config.toml
translate = 0.06
block = "plain"
lr = 0.0014
Rows from block 6 of a small segmentation model, named by matrix and row number. Each number is 128 + 32 x the weight over its row's rms, rounded and kept within 0 to 255. All counts start at 0. Numbers have three digits each.
After each channel's rows are labels from the 100 images, of 14848, where the channel reaches its highest value: "responds to" is what is common among them. Only what is clearly more common there than usual is listed. The data: single toy objects rendered from many sides on busy backdrops. In brackets: how many of the 100, against the usual share in percent.
# conv: 3x3 conv (model.mid.0.conv.weight, 128x128x3x3, each kernel summed), inputs 0-63

conv.1:171191087166126149164126166131173058113095169131207136142055132158091145079146122148121128136082122151163134153157122141118141159137123131115124137157147111151085114071141123081141138101100180
responds to: ladder (100 vs 3.3)

conv.117:125137144127126102038100108118154140116134093133133087127074152151138134123142130140164128041091124101128140122184104068075110133150138159125123140053081176146128095162148157181122181158171152
responds to: ladder (100 vs 3.3)

conv.62:120130134147076134114157112102092181170109096135105153186156159120126121102147126081163173083132073121146107134113088089094063089085145137127106156068100110157171163101157182148150151064140161
responds to: ice cream (39 vs 3.2)

conv.66:098116108167112114113197108117071130178147095111081152147190180151141086126129122112135123167180094121175087155106080107125062090097168132137087176090099156136148145153159189171129103136139141
responds to: snowman (42 vs 3.4)

conv.30:128187164130092144107151143113212149137117149161110086115058143158102100079156128206121101090100164172087126144125129155110169144150086156072087067097124065185109081131158124128116146166156141
responds to: ladder (100 vs 3.3)

conv.109:158210185143061090169172163153136131193098091115132073115113084161153148113117137130113105103127168104146092153137129193092163102085110075110134118144122121164183109092167173094122099103129190
responds to: ladder (97 vs 3.3)

conv.65:067206145100101159117160195097172174143153127126121031110074160159113132076155102128143099115115130114105076176097117119107160156131124135079085056102132138165109125134125120150136136187141121
responds to: ladder (75 vs 3.3); flower (25 vs 3.3)

conv.123:128106152090151174093040129108138174100122141141171105110093074092111154192132115123164148117106118073098152118106147156137170144166099140131184119128179136113121103208066093124120150154116121
responds to: from below (65 vs 33); mushroom (63 vs 3.5)

conv.33:180119142143122102179118135170157116133092167042093174128125082114150062168159188182114076153188122178164178168084188140137133126123160141116137092113097096098108161108154170109184072122138111
responds to: ladder (86 vs 3.3)

conv.96:119182220138053125107193102109166128131110128119114150108118154121110120101163132175147130120099121145150117118157118147082128115132126120127093083053141109151093195124149122170115087146178098
responds to: hammer (76 vs 3.5); level (63 vs 33.8)

conv.39:112149070115132176115153149093095144201160089090175070166125142154156111104086119059140130181171143115172106151092110142120076138102155095181116160133099149174162094108161162137159139130105178
responds to: arch (36 vs 3.3)

conv.28:116155112144108115081149079122106116157113070122116156169144164154134102081109131107145166135117092106191120142166056063074054118137152097131101164090078153126151103118171190160145155088135188
responds to: ladder (79 vs 3.3)

conv.119:166100077143195116213167162124113105118135153129169182141134146143084144137139135115099119153123109118180108102107140098115114126090164151123092128145098109112143165061134140069160136095104117
responds to: ladder (100 vs 3.3)

conv.84:192121184133152105121095129184163143109107122144158110123107074155174131165140204177125143066121156128104174107162143167069185102117097141108167150123099117131103114083148168126165142103192143
responds to: ladder (95 vs 3.3)

conv.75:157137083074172105188117159139161111143168108056154085106100122135168127150177158117101074119160144144163156123079213130105151172109146136129128076131086140150135089082141154108194117135115118
responds to: ladder (91 vs 3.3)

conv.29:148141157142075144124128127154132159183052121098059164149137090130155064104138103166084132173187162180173155158090122120128123146129133109128112125098112064128132121134188175100133098077130170
responds to: ladder (98 vs 3.3)

conv.19:147096148090171152151122162156148153107137154163107155092110120120130128121164118186068088114119186185097185080100167110130187179127109173128102066109100061117119181101136083062129141109124093
responds to: ladder (100 vs 3.3)

conv.23:100135103079157126175131128052120078097172112089135143111092144075067139114144097131145090152122096141158144108108169109148108192153127153132076097151134121113146105164100105079076173149061102
responds to: ladder (97 vs 3.3)

conv.15:104147084074112139131163141131071130118182101086117158076135195094147171151197120105085125103154122135178117091082168072119115174060155183170096073102099149085084137115132147132185116139164053
responds to: flower (60 vs 3.3)

conv.18:094197142081097121110188128125129112111164113087096113117087198124103134119199134150125095137113126176184111137100153107105121172106163161130086030067129121155069135096159133162163102168181079
responds to: hammer (76 vs 3.5)

conv.24:138144152094101139155141158163184114122131159101087166082118137109113108137197157198091097140144144171109113122078162143123180163130141150079129046122143089107062167149101109125154084156169065
responds to: ladder (100 vs 3.3)

conv.115:134102165170144131125156104120155099088129116170113173130132147155101145085110116154127155105074107116156133114195054079048103107126143122083086178116059127137155158107140178116089184087129146
responds to: mushroom (31 vs 3.5)

conv.88:092074110176136103126183116124133141146138127136030156083167171134156088090162102167083089160174122155093113152103093124168124104125102156132098144134105137100130130201146162131111120160138120
responds to: barrel (43 vs 3.6); ladder (25 vs 3.3)

conv.87:153174150165102086139153173171164159135079141125142110085110110170176138119152160165069090073135192128107154127148152177113193094081088159135123141099098125143126120121181158113149129125182156
responds to: ladder (100 vs 3.3)

conv.42:143148112090157181099082110098185168132169128090153097123047131127136121107170136149164140128147145174169164125109158131102120176132135144105132056080082097163103050109152163132180187142140117
responds to: ladder (99 vs 3.3)

conv.9:142165202108108141111115086145208108133116143112078122147083104108134075135148143194135113134128154199128169156124154157109166161192126107088115061101138080170078107142153127168126101160159103
responds to: airplane (56 vs 3.3)

conv.14:133114168152133134073122148133134190072090124123115145126128125091155147138162172140117164085128115110113159111174119120085155123118139184150136139032108142110086169161114150174136172123205078
responds to: flower (65 vs 3.3); barrel (25 vs 3.6)

conv.12:085160125131087183085167112105126133130125090078101155122135136141130130076109094151121111178138155110156159115130091095099090148132138121157048140077078127090161112173172191120113171122122160
responds to: airplane (27 vs 3.3)

conv.97:085141094165158162129156142067136098169180152182124142146096172131101128052114057112102131154108108167147082138127094096128123165156113139130077139135135086205148133115139123089058185130067187
responds to: from below (81 vs 33); mushroom (75 vs 3.5)

conv.92:089108105166117137117183131069139104157147118139078169143147172144112104027139069152092118172114105167144113118141065082101109146145126140147028174128116112169154151150140147094071156111103161
responds to: from below (72 vs 33); mushroom (51 vs 3.5)

conv.32:115171152139118127163154156098211070120148158119130125086096116143096109065167105218108087135095138181103128128128138167134194162145107135098105089174155088165127148146121112091070123166111104
responds to: ladder (92 vs 3.3)

conv.51:136105198159108135094148134143131142088085148149092174117157128101135151130155142188103148108116118116098159087168119143102168097118116174171095163083127129117104197184104148140085165130191085
responds to: ladder (37 vs 3.3)

conv.41:078162149175100130092183099089126104173130067131086114147150168149126125063086082131155139142102111112164106144163045090082074107137130099112050165105084143147192111125158171135088163116110176
responds to: snowman (34 vs 3.4); flower (31 vs 3.3)

conv.98:189066099132158122157086175154146151127047164133143198161147071124140096122133143134069159135179131136115157132140121133158134123139133127173181169134144086111098160117135128064139117055121153
responds to: mushroom (36 vs 3.5)

conv.57:092175137085136151142109132086142092111182121107159056100037092084109157128135085111159103129097132150128129143125161144128158199170127131122124067163153155156132077152074098101111154173069121
responds to: ladder (100 vs 3.3)

conv.89:096131176135079137110138137106189113062112148163153144110105124114067134092133120140143136107046097115094128125166103128116139130146120144099115125117132123147129161142055096148096136161129098
responds to: ladder (70 vs 3.3); flower (26 vs 3.3)

conv.47:192142171119109126136066166168106209106060140136168128140101061112148152219168176124141131106130144114135154118129179161121167103099115130136195107100121133096118126117112160083198131086153127
responds to: ladder (100 vs 3.3)

conv.112:170148229123110106109109113118132147110100106165093091101076098114132122174160140196158104070096104132123159145189148140138170099154072143072163091098116129119127129144141151100134130100127140
responds to: ladder (100 vs 3.3)